{
  "arch": "dit",
  "dataset": "simulated fluorescence microscopy of cells",
  "horizontal_flip": true,
  "norm": "layernorm",
  "head_dim": 32,
  "fused_qkv": false,
  "moe": "top_k",
  "lr": 0.0022,
  "batch_size": 384
}
Rows from block 2 of a small class-conditioned image flow-matching model, named by matrix and row number. Rows with one number within an expert belong to one neuron, the router's apart. Each number is 128 + 24 x the weight over its row's rms, rounded and kept within 0 to 255. All counts start at 0. Numbers have three digits each.
After each expert's rows are labels from the 100 images, of 14848 (inputs lightly noised), where the router gives the expert most weight on average: "strongest on" is what is common among them. Only what is clearly more common there than usual is listed. The data: simulated fluorescence microscopy of cells.
# router: router (model.blocks.2.mlp.router.weight, 16x256), inputs 172-214
# up: expert up (model.blocks.2.mlp.up, 16x128x256), inputs 172-214
# down: expert down (model.blocks.2.mlp.down, 16x256x128, transposed), outputs 172-214

# expert 3
router.3:105152140128106150081143110130143109104162157155183116128141109133074057140119145127122131117124120146156131103171138103132120121
up.0:139133087141127157099112117133147163151087139124163139135138119134147113126116149158160132174064144164099087112137101120093112159
down.0:142133127124129173126152131091147141112131113101114098127083120166120160110110114174127178098105102088124158159162109129113135098
up.1:139101139082121166135100142098107134150123137108134133148131116132107124153135162177142162125109063108118128155101127148075103068
down.1:116130151137134145145108106107104162149103152127116124152146119142164108083115133137097143138137129112130095110111108081117112153
up.2:113113173151146100132149116160135129090088117118093128107120141118176159147128064137116150087110085127086114159133131084098151110
down.2:088106160114159097115159113127135175158173187121120124139103131120116179132147085156085146118149129134120136123127119121134137125
up.3:125105153148121161108147132162119122143140134116157145134156158171135126132136138161163132128122117099107093107115132110079147142
down.3:126144112122199105164132138152148107101155120122137119101100139141089145117142096159157120091146111156122142131132145156109151123
up.4:119139149148171136136122131115131136118124141104092086138134142111146139124131083088135150131157135110131108145140125139136149076
down.4:126193115149145126147099122109181166083137126146114143149116104143151099154124085143132146086108130158139134116164179114123160103
up.5:054138140130160155129147125129093119110146136126165108064112114122125103128126143149102128102155104114130129120136134119163118110
down.5:127040200140157104099126145095088165143127138111154128114058145119124156125107136106077148131124126113126125120156130129149107141
up.6:143175115135098110106111136079130149143133130125133133176124116166134090134136115107156083101124130135088169147173128137098140152
down.6:147164134119085139115113133148184140079135105104135138141174122096105155154088178105155086141108148123123102119093171139124114115
strongest on: magenta stain; dim; crowded; cells: ten or more

# expert 7
router.7:123135105163170091067120140147140141152125181142130129130151123122169130099138154118137130155163100148083176186153127154142083115
up.4:160116150136101109122125119116201110107119151108151134158107157113106125113146134088099197137106125117141114146148141136128165125
down.4:128156103131062162106117143146195130113167135121101115121123129152132127093129105178135159132114147131136126135090149123133153139
up.5:063121116118143103145109105130141127114147139100092094177120146091107137109118135133100150129101114142134098146142092137132148176
down.5:179132117096144142130198103114143149126145140111115120063134153108133112121133153125120144073123127127130132156135108132106135153
up.6:126120166120140158178104094142156110080117092081114099127132102148113158100120105161103132158096127114118118118124094132145156122
down.6:123098141142134121160131097122130141113089138106121146140146112146125169114097113100113145123107106164134117106140140138110140132
up.7:123137139175137112066080095129125178127114115134133146087146128149166123151116124146138140121130112152096119110138133177109123195
down.7:133127131083120110089115139122130166107141115166094107107114136110089125134098149156067126108112147099201146120133135208145120103
up.8:171113125082128150122155108111080144115155103103171122185113117152102148105107127140082096114126148136123091136145160122071138126
down.8:069118149093122145153126137089114145133144103098164117116138124154130123112154132144132122107120154113109119150130152094175153149
up.9:158129065183140109149139095133124128087161108123114102076117117131115139141128150126118136115123171134116102117118098130162135138
down.9:135102100164142123129138089104156161127150156114129088179156096110129108155125139119080155098123162128138114143147143153101150111
up.10:117115090130107095113110124139078167101088160151106180163100107131096165079126112137094133131111134110124114128142149124129110145
down.10:150139137151098128108115123133102128116100086236096142087126116141166139136126111139124132185113126119126111144101151129119088161
strongest on: yellow stain; crowded; cells: ten or more; out of focus

# expert 1
router.1:121144097120124095124128132131116127100120160168108121125134103144073147119111109156088163156150156086130116118143126119103118141
up.4:096143137147129168164086103163131173148118129122148129177147134056123117140130107143139127172129058122180149128122139137095141202
down.4:116114204118140151125124152098143157126127159130113129133163129167097144125085149115114156135107139130112151124125173121129122110
up.5:111181106113158115153158131119115136170112146117149144123197142127128101130147067137107133115146124152118110140142089119164142111
down.5:114066116127135126111118132154089116156120152141144119150076131134128132083129104133096136105169132122122079131132128106133119110
up.6:137147184130131141070120128151117129165122123126149163127087105127135137121151117121140122111162113170092130100130167131102092113
down.6:115080184140122128061137123111109120159171115137130093131165157160105111133145109184111107156162157107127112152117160106117097144
up.7:093133114142151102170180146156144121118091154117136089150128124145155131123116132165110101140116092117093119104138118106102086118
down.7:148135096153146097113089160127144117139119092116127116123103134142108132165164081062090118100126111130096127179122117120130140108
up.8:157125131131122157146143100151095106126130132120127123124115147125140143133138180161116122124121089131142093129093177086073142080
down.8:122122133141116113146108113139118114121134127130103155141104151137108106164124143112114137108128100116144086086162159080148168098
up.9:110118143134128128120095095153090106095107132124119117106089116135129126138098149131122132115125133107149135114144107122111103088
down.9:153119145132117117128173097136113065102111118156101154140138113082141146127127132172133097106106113122117184131104122115128124099
up.10:111160113183124147088107095138134115125155118125106141066113094130117109138135103124136116140120117133110128150102140145102109120
down.10:119172138105142143090130151099105131088117137127131123092202137179130117112148134197133130138118149135127132139079166136104105136
strongest on: crowded; cells: ten or more; red stain; vacuoles

# expert 8
router.8:150127135115153136145139117102132135183101097060148123118137162129174104126119116113094126127140138133123121115102124116128165134
up.4:143100141172127119087100137142127150137150114157137126109114113155112101130129125117147139142141149117133176141118121069142135164
down.4:123147160148161131149125117124119140140110147143127162130097118113145160131121074158100133109124139117111139114113144080119071108
up.5:118153112127123145115141147090102119086182157126148169172141154057131112125157124084130152110113165102134135119096148128148142126
down.5:142128088134128136139142133083120118094102055123131120112144185134123165141143119158118142107099122153106133175113112137106081125
up.6:107120150142133126099124116121080110065151120120139127113105105128079035128145200157161141075123133106127123162150199116137093119
down.6:125148096103137125097147148117122125120148165122136092131099155133109035125145142114176148121157148153109149129139156133130179136
up.7:156121123180126123118111140134131154137129128130130120082114140155113143073120112100163139156118140119144097150131127154088132109
down.7:134156115122141095096113140130123123195147098131111145110093106102147119142112125042120153117123141118153090067168111147117127132
up.8:086143151154140108141174144131141108126124116128087130160157140079119116143134093157103128133077128147129145146132120142142129130
down.8:138134119126091135124140124135123117107120131132129127142101121178138154135140127173134154065085121111097115100108142108130110126
up.9:112079139179118138095084099164133136120164129138098112082112134148088129122119180089133150118124110130132128164136178131116096105
down.9:143135129095162158142107144091087116145165120148081113093127114153160140128133116126116149085163138130119080107163144121147086133
up.10:108162162125107103102145113160108091085120134140106103131129064152114086114153137117127112114112109122091099146144191130132131122
down.10:121092155116117087116134134108119148151173154129158157129174203115136144068123187156099106098104143147119169133137094150162086151
strongest on: cyan stain; crowded; cells: ten or more

# expert 13
router.13:134086153136071129172137131130101119101127057118090106121110140114123159115119127126133068103063131162154136078128143111123150122
up.0:122136112134164119162120150135156109109089112116153146129148138060166160143128118127147160166129125121093126124094071136137147149
down.0:121134105122160128152137136081113088096082172102129137127174138111108178113110144109093103114090112109136100131101069120121135144
up.1:155157125165141140101128095115141143158133142096170110132173121181157096142139108132132123100129109131082132128090147137134097129
down.1:121137117129151134136115131128110106143104133121089127148093150129103126131104089201123151134169121158198154155115123126139119131
up.2:176094130124134119148128091117127128116144087078125163116148131134082113132118133121130161091094092107112117140113167117109149089
down.2:112123106135146130125126133141181109095137140104127106129082140141090129116147119133150112139113133128135200178178153178127138121
up.3:066116085163091139119091124140142129110143105108113102138131071145100070112118149114125106117076135154121143140143103099102111156
down.3:112118119120110117125139131105136133139172078146132130132161143130112216124129119165101106095122124128138164170134117161119109136
up.4:142117165117120114110147183105118084120137111110136123103120157113142108105134129126131125109062103132118109124101190138104119126
down.4:116140125129127122121146141162100150126129099156108179137154129117142119088125105158100119131140134166119121145133184102131150129
up.5:101131136153114120136097137106171125149124130124166080116133127126158112086119119108139107136106121153123128094098138136135111131
down.5:116150089123153127133135137105191088143172101106137141110134122147115126133132169109103118107117131112121093175161168133124103125
up.6:122163092125140157134108102127143126099114115074102164113111128104119138116126131145131102145096142153135121190131081073105105117
down.6:114107172139159126124127110109097131130097148156126136123136132121160125148115118140098126151177132155169168105135074095131127128
strongest on: few cells; cells: one or two; long thin cells; red stain

# expert 11
router.11:124162087133173120152102136131155145120162164064121150136108098131160161140138142124151139108131092092081132202096136175145100126
up.4:114151147119120133093126122162126096155135089139118139142147116139139133107119057169138142118171110128120128104107121141099125115
down.4:140100126130111090094164134085110120177143127157145131124157116145085055132165136084125151110183123124127143156138159132129098110
up.5:148132141090116088093112149083123131123142144132115114142123099139129124091137109101127082108104167135138115117125120145143119189
down.5:137207147135115111130135108128118163126120105143117139141119146109145156108117137116105113103092105093145127102145078114157137100
up.6:116103114128153090137157109145117121119142125134108134113104119142124137135131179160118084128126120130133104125148157101126112162
down.6:106126109126163151133138091114120107144167144132086138136129142101102131143127116106100131140171165130149095170135165127127122140
up.7:137174168141082123111156122137102160144147104092118092150116121130112095132141170127144123117119106152137107141089199134116082130
down.7:138113169126117151121129146153141153141152112086144129140160141179145147146115104120127118157109122086166118091162124152157131145
up.8:149134119143162124135128135076131115114116103117098139104120128121087109141103172140120085138064145131115101137138113076108128127
down.8:119136080127122113121154114165131174098105097123156130106147081154126169128122133127088134153114140179161140170149156095104109133
up.9:086131173148115152126121132085127125084153143126116115086115155135110108083154138131102161145115134084127145141108123144142143139
down.9:113169113113138138114129117152108119116118119107113162110096092104093150120149093126101103134151116151112126128119130110123104138
up.10:128144121107139117153132118122136123143122143162079158102104126149125155152148133127118110116092163134153116130168152089115154139
down.10:127127083136124111118146117115102142118126104150184101132158128096091085128118116118093141111113148152123114166084153120097147136
strongest on: crowded; cells: ten or more; green stain; ring around the nucleus

# expert 6
router.6:142129150138113152111133128130102131139110178185129161127132129123119105137121120113128176138163146110110139084098137100105118114
up.4:107107130154151160117102115153108157086122096122142140122148080113113144130120132118147158162105130123155088162090159136091133172
down.4:140147215111130141144117142152139167097110118134166115127159122165111118148113135128141108120138114128116176142128161141118140130
up.5:132083099103150151125122159128109148124183096107137137100094110101103107126121186133142084118116092116153142124097128118081129129
down.5:137085159132123153097116148145172141070118099142156085122117134137141136143161123124122075173138118152134116100155133100106156136
up.6:120105140145098144104153115156078113096126142130141132122140129124124093147118112144081134144123114136142169129145100111135124143
down.6:156147136146145116095105108107078133104082093148118102126095139150136180167122085124175126164140112143170175117118117095116119136
up.7:103105160151136143167124114149128120146102106120159146133154115140170113092114139144084087127158125181160165141147103117118147148
down.7:121116149129146116154132129110145100113159150121162106154097139148111153163100101135158130166141146119119152109120076156148192132
up.8:155083121078153102156116158105130121103119158117141102147091132117144092119112119171117104131086128083121134107127163140125095102
down.8:161162120136145125140124105162136174100121113127125144161168139148129165157146130162109114131118117125124089137087120101145135122
up.9:122111130095111156098161164130109149130134111120118133167077164115134101109090165120151156131116134115104126140146132114125125131
down.9:106133136143129139113124102124126112081146141103102111122139092168144138182113145091124128116115123106162142123112116150102150111
up.10:090111130132173102145133128128149116149114087121116141141146115144164129102129138142114101110129137134114095120156124095099157151
down.10:105128200098107124146141134138128118153108149155094103144142119136124091094117142155120136105160115127126125128137125132107140125
strongest on: magenta stain; crowded; cells: ten or more; out of focus

# expert 9
router.9:132093148132082139164125139126106130081103077109097108133120143125106140144149103131131073123051144148150119083124126117145146146
up.0:099090134118120102130153139163184135130154119065130109115121104133055117142121139129116135121071105130130087173104115139141081116
down.0:130141177127061131137130147123159137126169075093131116129128119137156178127118140144127143107066109106115096119156109142118073132
up.1:112065177134123143149122111156124117122147113104123102116141124109140094131132156150060116123116109135135142173110171112109156114
down.1:149178160128096112118116113130089141138125127130096128146106129117098152103128127102146100185116119150114157124130133150150141141
up.2:143135101103169126131160153133152118124131112130128154134156127111133228092090102120124132144098144150119104164146123109093144119
down.2:128128111120136132134132120099102156098109154134131135126166109128142084149129088152123151164123132094133102057097086112130157133
up.3:133122143139149125101101141103114114142100154152152139159125123127159138111146105123106133127171125115106130085127148121142179123
down.3:133138188135116143137118135149120147163100126111132088139118137122138130125087081155146137135097118125190128096126110142125130122
up.4:089144127125158146120157124149116083090126131129118146140107103141085131100086144109123111143105116112130114118149127087112132161
down.4:138098108120121140120134128097112193143154121145131120131171143176141166111180134100115135132131137084143134163092114117132077138
up.5:131139153155180146141131130137144142116121092089114164107156093119126119156120118132110109112129110124109116152151141087106107139
down.5:120118098135170135144132130098125119145110116104126098128144135138141110160193179120109108143114134111116108141127098087126099125
up.6:124103135141169103148149121172151106127145138142110124159125142111127146092093130088113112134108110131134099109153138087153122178
down.6:126150091132149172138134127120147154102128139085141139121169141140153111146199120094128108120145125078156115135119107102119145124
strongest on: few cells; cells: one or two; long thin cells; yellow stain

# expert 0
router.0:121093141108037132148148125114098128071092067104108118132119132135103160129149124150125077107058153142152112080095127128146151138
up.0:133156086156138130140151101136166114108144084118116150128146121129152140133138125109111119122127134161109136114128125117104138112
down.0:126124138127142134146131125137124106113124162111106139124095138135124143149132064127141117099162123089164125156078096127131130112
up.1:102150132150120136105158103129125178103132107077152167106103107145089112096120110136183139117123125135111108136101127091154128136
down.1:115122117145155150140124131143105165108107141147122115132141133154136069141170224089088150154097133123139075125132123098125111126
up.2:115149094132125146170141146125105122093120101153114154170112128129119132101094123120107132176113183127111140092142151097127136129
down.2:123111092123134115128137123114128096098148145123127106109107140115115151130104089101137111142114128154167156148098130169130115127
up.3:123164085096163136089151132126115129104163139138108137132107101163075132106098142163118127104127120096133123150133123107098107111
down.3:121114143132150136136141115118088125135106161133126158121148132116155125151109113129141103101135120126154147098087097147127123133
up.4:135088154152125106123121145153137132162126157111109125136119159123106131119131126116089136133093124125124091146104134133150086129
down.4:146147152142048143145118139151156124151137090118106097124140116123144138090104172136151129155071113095127074118155167142133092135
up.5:101158149133141171088105063147135135137156102126160139107166079133146136133098104097127126093134132162104151108159120093119120139
down.5:124106115126145146113111138159129121149123099123138113127120138147131114139110017104105143115130114143185102153130143154127086128
up.6:099116082165161129125132107134102124123105094085117101110148107140171143130119104118136111131088168103111166123115115087137176126
down.6:128136145136171119140120110122109140087141153099123143133112118160095173122120070089140114135145140113131159096091115114140167124
strongest on: few cells; cells: one or two; long thin cells; magenta stain

# expert 10
router.10:143145139127149125113123108128133138165128093000133117124143143125178098143149153094159138119157108123122133171136111147136121121
up.4:147151122133114114108121096093120153098119116135130109111139106120122110144139111091124136149136162167110134122165181102126151149
down.4:126129149136077115114100153179118118152114113127132120105118139104112114103109130132131117137104081130136129129104132142132087117
up.5:084128141186128160151155109146116132091163132137127141076094138127106137106115144106127146086095150154140122137157113124185102108
down.5:127125109128102186159153118124123129088108083150111134136151139155131148141119147120158139094113121102117126124076088120093091136
up.6:100084082100127147133143125143137098113140124168127233114160111158063151113155157166136138099117164088145155084105150144105109115
down.6:117177085138152118154143134132149120125096091150124098136099152158165199137171139092116160118088172145113125140142134116112117139
up.7:089070143136108123138164170107087146142110142138126101119167158096126131106114151144140116135100116114099167110111147134105126140
down.7:097102178129140128099148151099125146119134106130108149107177125148174118140176135131154063151138129140133088134129157107116139135
up.8:144180146119142128088123099118109124090115084115105128152126074110121098163100088126116109127147128137105101159121132101143106167
down.8:160128149117064129099115153130141092093102119110104100137133131131134115107076154148152188124053117119114101124087107161118126111
up.9:110160163129136133143137152130089137147120131071113052127091152120195143103141111105107100121147115168195100113184086150146140107
down.9:156122138115121159114113118155117124128111142091120105129148122098072145114124121142158091119130126093180125090087124139131152127
up.10:127121137144122105134149077113138088105145146134124144108155144175116133127132113110141164110114150112127106143144107119112130148
down.10:106116133112152108128135143118152129121159132140119162135187138063142087132150122069096081166106114093109123095159153178124150129
strongest on: green stain; crowded; cells: ten or more; fragmented nuclei

# expert 5
router.5:128095144125075150163124142139100128101127075111110112130142137105105154119113109160120083107069128171147125084144120110121157135
up.0:129149104084137102127119181095106139154166127124127090120136097093120114059131131112157138149111147110122136099090116138149158145
down.0:124118101131154139135143137126162131138147168124132119117156139127142144088115145166102135101151135119159141216159185160123095129
up.1:143107153117149133123145138151201146116145146043131113118099125141101100116113131138148141134099100105130089137105094131093136112
down.1:133152153131094132130135133125169137139135109096130109137122124129153179142127144138134131128092120121139150113189129138129101139
up.2:075121115050159127132161184144197107127135155132097120145123101177109103130182102160137110135132098120123116134114146119106156121
down.2:133114140104131121135122138142133098075127138112135136117129126154108122133114119117145115121154123105178119163132092133134126132
up.3:114125097132179119140135104143113146129124079064124140129107132123119137133115117131147101122063117124129115172103112144108097129
down.3:111135153122122134126109144126109108127132122097097104121117127106140170164129120163127081135134118100109114094102143094126100117
up.4:094136099190163137125158154139130147102111109111139154112111113116132152132125108129152144155116124122131128117136096114137155101
down.4:120137113124158130141117131106156112130146125108151120112157127130133102149127193144083067151120135077145149126149094119139136138
up.5:129100099150146144135116132119177126123106123057113087104120134149142092126111124126115098108090147116112143162134091117166135104
down.5:126148104130115168140128120122167132083085120071104138144177125128133146142108130132142092138126124104167178131117067117127139122
up.6:178131112070125109122143127099119116137145136057157134152101115131138131136127139113104114132147125105140125133138109160119153119
down.6:118112130115142112118139127125155121121185134123133146135087139143082160098116152128192092168153129121120188141136117182127177123
strongest on: few cells; cells: one or two; long thin cells; yellow stain

# expert 2
router.2:116106152138073131155124129127089133084111082116103118117105128125093174134138093151142081119062143125144114069124107126139155135
up.0:106155119169116134115161150151095149110127174167138157112137125146108117133127087109123127117121147145103127099124135130145087132
down.0:132119110127151143111132125099157141098116151109124102140099116137112145142097100122171088147139118107167163108126090133128140139
up.1:100084154081144198142135125166135108094141096090128095148154130124147089152137131176135119166119122146106151146089115145090154080
down.1:144129136112130118119138129106107103147124171113122131132103138129091146104149061118124112209140133131132135139185114154142147131
up.2:154144115144147092127147125124152114108103127120120123101078108110112159179113110108129146130145154148093115118105123149130094123
down.2:130089126131140145130129149071135104083125197123129148152133116119129131167168091123099108087131124104163119130151163111104110122
up.3:161178119140150146129109117153142140176126111102115114138173122162113108143139109157143101147118078149142105177125147131083101140
down.3:119098128128137115139126118137151138127156194094118102114113130128114169081056104186146100096125130112162112094134139119135120118
up.4:119127103134128159105129106111079138135131157131126099070101092153159119092115106135151123123138155135132124124155150105102137171
down.4:136084092108105137143142121148134076091178145140127108154144130124072135140170180094113106116086142154152083197181144152154170137
up.5:100089114092138139115148091133114154123082126126148117089126102183124144140113153153158122102151120134104105103164121119101119174
down.5:108150093106169158139134128114090123107116140105129120154134123155090100147126084097090137121136132137146137112098128098118124122
up.6:118103163137151088098155130133090123150109138134100162123178131118128169158150124129116148114100131156123080121087165127146100118
down.6:114119128138159134109123139126109167158128117117135104150106139139137107153098046137145147097162137121129119083099177121115128120
strongest on: few cells; cells: one or two; red stain

# expert 12
router.12:117092166105075140159121134131097123103121066118099118120113126118106151139111126159124076125059130151152131082123125122135165124
up.0:109134103132187137109109152131114095145107148114109143156125131150156127132152122149146108129117127110114179146142126101076137164
down.0:119139130127175107098137124117114173131118128127132141133119112123112157107128103122146101129147142166142165109107132106135128139
up.1:113097121124139164147093103180110138109146138125120126139132113075080119133097151103083138144089105126132123186130118130136087085
down.1:130124125135070158112119120120079156149113122143104132121082143087182174108074080164141144138103108170139122084154118116136096125
up.2:101110149139144166142120126138143147106144123089153123155090096108075068147132127143128147158069115122127115101108127160138123124
down.2:129145137132151112113138132123154130149143140121128138111146153137137151082131153126099122108107133145125127132177098132118107139
up.3:136137099097206136154129121128134098152147134061138118146149082093139107155156119119096094143111096129127135138137142135141155114
down.3:123123081115123129132135125127161087126164136095131139128128120106112131139101108163145081136168130098150139135111112172133175136
up.4:112117112091151139185123111130178122109114133110109091161098093105141127103101099137112140143146141120111128100087094122166152092
down.4:124142087133145131137125134114172062089159185110106156121136141146125132093116102099107122115117127156161109170124150174112125113
up.5:136114087133115141135113123115117118078148106090092094138131102130113077129105152111096112121099130107114159184128100149116107150
down.5:129184132126078125134129117111119146129134131113092126136112132131153191127125115133108140085098108119149129083103120134130114125
up.6:118100133126124150108103117107080113134141118161116159118162120098051120142151127121147156133095123121095137121127149127139094117
down.6:115161156135121136120134132130089140118120124182139128122133131135165138144101154174109134128152123113154162096136098125137104127
strongest on: few cells; cells: one or two; yellow stain; long thin cells

# expert 15
router.15:135144146098144145151135136115148102115145101043151124134096134130149091135121139136128103131098141141141084111150138113129172139
up.4:110121110114058116147095147139133095110098161191126143145115127116137140125111128126092151136117142112119111111125121108112137148
down.4:132111098112109108115169112133120111121140104126123131131161139146107109110065173159136133138123131155145106168125119120147152126
up.5:155142132101112130112112124074151139138116167125145124120103122116125126122107117138152142142080113118107138112116117125122138124
down.5:147144132159093132112104129177125138151099074113176159127137142157121134149135077131138152166123104159157165143134112136121175126
up.6:134137138152099122116126106130173098073124105091103171134123124105110203150110137113143155108082138129119162194159137138130077119
down.6:110151093121150097132149149148182099098170129134141127108154124170110128137117129102130091110138143144116150167094132135121149132
up.7:140217129119096127092124130113147102165129163169156108148160106151140161113162111104154167113158135128108101102146074169120132139
down.7:126090156143133127110123112138129117132131132146140146148118143109126075109127112117104163068167117147152090138156140137129114109
up.8:128130140141160126113095085141109140112145120125140120132082059144127108146141154140148124124158104120132101135120090097148098118
down.8:117113194129126139146106147126082163099109126127127147137113152162126119126132094133110131126154119117131142118095107133151115128
up.9:143142118137145112138144118099135103083098165166147160123171114149137131168123117100108178134138104118083188100109110150157106097
down.9:111130116143153164134127140181132112067097099129139154110122132184116140162118123154133164086139128135126199156125111102075138102
up.10:131102149143100164110143141150113100080146119130156158131123123111053105126118157148149156135128129117126146128108191133110090114
down.10:117126095148114118144130149147138141127152091153148089138130139122152070147164148117163146105111144177143116137162181146117124132
strongest on: cyan stain; crowded; cells: ten or more; vacuoles

# expert 4
router.4:126110149150085129162134123136115110070114062109098107136102139115108146126154126144140078107049150146149136093141127124141154132
up.0:124177117156147154058103140129103123155133154119170136143136112164143108131108107155173139089128118123103100161131130115121093094
down.0:118088123116103162141113134130143111125123164129107105138101117128126184157056103179163113125111121139187126133096133165133156132
up.1:099120091114154160160125117155141107114136120098113124091173096126128111157119123138109121100118096144112124094104099122134131060
down.1:129134091132144129148129126122178109100141145120122133143115136123124140111082136094146126159119131160163159156110105156130162117
up.2:149177137123157107141121151090116120130127135115100106153109109085161144135144087102159111128066091129116163139113121142126112149
down.2:111134114126163104131146135122148099115141158106120123118150133119133111170169190122080142120103122128145126141173106151121120135
up.3:135147146117135127095122171132165087131138132131115111098135117152123140117127136090109105144152171139133134123115147153171143110
down.3:118099116125125154125128130097140117177133176108120106126132132142115108138162119105168089106132137102154050157151150114134147126
up.4:123128155134158136123149127140109124142136135125140164140158161132164143128139099133167151129138150140083121113113148139119133133
down.4:117144145142116135138126122142133118128108099118130109142142126134123183146107071160158132116078115145192160113097143147131134120
up.5:139117155123121124127130179098156102164131137128120109142153151144124141144138151136120089156138150164126113114117156141158151110
down.5:117171136136115155122138137086098131213117146128114163117090133125110134124143185094122084104110133116142089123136156091138101133
up.6:150112132109107130091110108102101162188136107069176129148183124125157141157131095120137136103116126115104112150114153104163147111
down.6:120129132139125147124116127137092116067108140146117140132138137134118114125104154136166120127148135112176132150105130158125125122
strongest on: few cells; cells: one or two; red stain; long thin cells

# expert 14
router.14:127093145118075154164129146138123157121122062117106121132116141121096161113152116144131079121080149176152128070144110094138172138
up.0:148155140105105160078112122127107119147144155164117185118136113159075124147105095132132112104162129102112131139123112139106114130
down.0:119104134128111151154130140152158104092122135099111115138120122105147147189100173155182090104123122135166126117143120117129138122
up.1:096140129135168133123124169133160104109110090076124146132112144057138174095113123122150144143081156148105104208116129120155155126
down.1:131161114136117151133140146099115140096100139100111131122178134126130071156159139192102161110085144108161158109134093103122121116
up.2:128171125105138126136163117111145119129114109112098137118155127165143143094159098178109085110128095146115125162125111124099090140
down.2:120140135125125127138129136120111155113113144128101154139125140153144122182107075141150114115114131161166142118163092136126126123
up.3:126126103162136097134136130157137130146116100096116144110078113109135108083106116104113125140094140151130078186147110110148137138
down.3:120146075133152168131128124136125160144080129139107129134135130112132106126129140194137136158117137153143124118133158115127132121
up.4:144176092101150123146116148106129128101102125142142151135125101163108133129140079086100108152144194124126122124157103096180172177
down.4:129145134124119140123133148120166087128105089120123127128149128154134132153129109154152111125089128110166088150113134132130101130
up.5:090124121139182092118151120137144111123145146091174131126157120161150139126142104116131138107112115113082108170103159132130127097
down.5:103080171138140130112118119156111109154093135137092122135150126116112073132107090186144119136114127146224118134120152141125143130
up.6:084124115118157147143164157183109126131122117139133152100152131115114087135134124148111113126110148159094113165094144155121100097
down.6:140140096143124112157127142129074176132126159134133103137139145089114173111181125135150094127168124135135197110139120116140118133
strongest on: few cells; cells: one or two; yellow stain; long thin cells